Weights of a small class-conditioned image diffusion model.
Model: 4.23M parameters, 32-pixel images, norm layernorm, activation quick_gelu, patch size [4, 4], layers 8, width 192.
Training: muon at rate 0.0018, 23300 steps, batches of 256.
Data: trained on gratings and oriented noise at many angles and scales, 197500 training examples, 30.2 epochs.
Rows from block 4 of a small class-conditioned image diffusion model, named by matrix and row number. Rows with one number belong to one neuron. Each number is 200 + 40 x the weight over its row's rms, rounded and kept within 0 to 999. All counts start at 0. After the name is the row's rms in percent of the matrix's.
Before each neuron's rows are labels from the 100 images, of 14848 (inputs lightly noised), where the neuron reaches its highest value: "patch colour" is the nearest of a few named colours to the mean colour under the peak. Only what is clearly more common there than usual is listed. The data: gratings and oriented noise at many angles and scales.
# fc1: MLP up (model.blocks.4.mlp.fc1.weight, 384x192), inputs 96-191
# fc2: MLP down (model.blocks.4.mlp.fc2.weight, 192x384, transposed), outputs 96-191

patch colour: blue
fc1.320,090,250,162,167,261,218,211,138,187,165,222,200,238,216,149,108,247,230,203,206,222,274,185,217,150,197,240,237,199,226,258,177,87,376,233,225,159,242,209,236,204,210,186,218,170,131,272,199,229,170,246,142,160,177,188,186,189,177,164,203,160,216,165,136,173,111,235,185,179,253,176,153,211,184,270,202,156,232,186,151,176,217,154,181,195,209,254,197,200,227,170,216,269,174,174,198,256
fc2.320,085,286,211,223,184,192,243,256,247,193,223,206,245,175,241,159,234,156,200,205,211,249,225,210,172,284,251,156,186,219,201,232,135,299,203,194,207,151,241,222,193,221,197,177,138,119,203,214,158,223,147,240,275,186,128,153,219,193,189,162,246,158,178,182,184,197,233,169,221,260,223,165,247,200,222,182,265,271,279,213,191,254,271,198,243,241,183,152,127,211,123,135,279,221,174,164,234

patch colour: brown
fc1.258,090,168,190,220,128,164,159,131,170,265,192,188,213,203,148,176,206,234,238,193,279,251,214,187,190,180,160,159,99,149,182,217,134,249,225,181,289,210,232,218,263,177,180,143,113,166,197,239,258,126,228,211,146,165,243,159,187,158,232,151,199,219,189,148,240,155,249,237,175,262,201,184,190,196,202,266,243,243,241,175,198,205,213,219,228,213,198,199,250,197,144,140,183,252,174,231,241
fc2.258,112,162,229,240,196,206,250,242,181,282,241,181,158,134,226,237,145,167,220,172,147,294,230,204,299,153,174,153,216,226,232,176,170,269,175,188,219,154,180,195,252,177,210,250,196,227,218,116,121,212,144,173,177,157,201,154,224,142,210,221,195,205,241,258,223,196,241,263,208,139,208,234,209,282,196,244,142,210,157,235,209,207,203,209,128,199,229,139,203,224,217,154,175,187,240,198,195

patch colour: blue; purple
fc1.154,079,215,199,133,226,157,207,100,168,231,226,184,216,229,201,223,253,151,196,260,214,237,236,170,112,126,294,247,184,294,212,289,267,159,278,194,187,181,286,248,152,192,184,213,202,164,225,141,196,262,140,211,214,232,270,270,121,248,166,164,126,191,163,215,168,208,204,206,243,182,205,222,195,213,238,211,164,247,108,183,209,299,247,166,200,265,212,137,262,238,206,203,193,171,202,163,229
fc2.154,105,185,162,248,272,226,195,345,195,248,216,211,157,217,175,191,120,239,210,151,247,164,211,269,192,237,230,229,230,177,203,167,241,193,170,196,240,176,169,151,140,155,194,225,225,198,193,224,328,227,245,228,76,268,175,186,179,223,198,153,191,205,199,179,156,239,174,142,168,136,244,164,234,226,221,189,178,233,125,167,173,249,166,190,187,146,144,190,166,236,157,191,153,198,230,190,222

patch colour: purple
fc1.277,098,188,193,203,191,203,201,185,196,213,180,179,178,220,221,223,141,208,137,202,165,137,190,88,182,236,225,200,268,197,261,252,113,193,133,192,153,189,214,173,207,163,181,253,186,207,262,143,219,132,147,202,259,189,208,144,195,214,201,133,199,146,232,206,136,77,201,234,181,203,175,160,181,205,146,187,203,170,193,205,251,174,77,235,194,169,140,214,242,197,211,221,232,178,242,186,214
fc2.277,078,188,152,232,193,211,159,103,228,123,209,170,187,184,187,140,88,164,163,217,188,224,238,257,227,191,217,264,169,193,207,146,249,193,253,220,195,130,177,159,231,185,184,211,229,207,213,181,203,188,213,195,209,223,197,189,242,227,183,220,128,221,173,277,156,94,248,158,215,193,268,219,181,245,185,266,175,189,131,168,219,224,247,241,239,220,218,169,202,229,187,189,224,252,185,224,222

patch colour: brown
fc1.68,103,213,237,246,163,196,239,116,235,261,183,258,158,172,244,241,247,208,272,196,237,231,189,136,166,186,184,108,191,228,198,225,127,205,219,131,157,130,198,217,216,198,238,135,245,195,180,239,183,138,217,141,185,269,185,215,245,148,156,164,171,199,185,271,218,202,190,160,176,185,101,242,168,195,105,237,227,205,197,221,210,114,254,211,140,186,216,145,215,233,190,174,160,224,123,178,240
fc2.68,102,249,87,157,263,197,270,237,188,182,233,227,231,270,195,152,151,149,112,233,206,219,228,233,142,159,215,119,212,196,193,199,182,208,193,193,240,267,232,165,175,209,231,208,158,255,240,260,256,197,210,210,168,132,193,181,131,230,213,125,226,167,166,204,237,249,182,189,174,273,289,131,160,224,205,199,176,199,188,181,174,192,129,164,154,210,230,208,214,130,218,140,131,105,268,239,223

patch colour: purple
fc1.303,095,249,191,206,189,167,175,211,212,185,133,141,197,269,268,189,159,76,182,172,238,234,195,204,125,185,150,191,244,220,228,175,156,241,163,273,182,184,222,244,210,203,193,216,167,208,228,191,236,235,264,188,239,204,266,117,167,173,192,169,240,296,178,252,214,213,209,238,201,198,228,217,242,151,208,254,161,181,70,191,129,211,205,183,215,159,187,134,252,237,154,201,263,222,226,198,208
fc2.303,082,196,225,175,226,248,194,177,130,196,150,220,85,221,240,201,178,286,179,229,230,211,215,231,214,196,150,245,178,229,186,207,217,248,143,268,254,196,152,116,201,218,219,257,236,152,230,263,207,176,220,202,203,148,154,259,235,275,214,198,168,163,175,137,180,178,251,187,176,243,172,270,204,214,182,211,196,166,296,210,217,173,183,191,189,275,171,110,230,218,201,193,146,135,203,181,246

patch colour: blue
fc1.33,071,257,206,190,202,135,210,153,183,244,218,128,191,167,215,204,237,191,176,173,178,149,202,189,107,195,280,183,231,141,206,258,191,277,223,201,143,174,242,179,218,169,218,191,138,196,189,233,180,273,157,188,227,140,208,172,196,237,208,210,129,160,139,191,221,154,215,170,149,173,152,169,240,253,177,211,187,248,196,198,226,193,216,178,244,236,196,183,261,174,139,253,181,185,263,214,277
fc2.33,087,199,264,188,168,179,219,135,166,197,186,245,240,220,163,161,153,211,270,212,237,167,149,229,149,208,260,187,170,232,210,178,236,128,213,177,262,136,199,146,256,197,181,239,250,234,145,166,255,129,197,220,229,259,149,162,179,238,241,214,175,193,262,222,172,243,187,185,154,229,178,179,292,269,247,195,242,208,199,173,171,194,177,239,179,181,211,236,128,253,245,196,178,268,222,181,253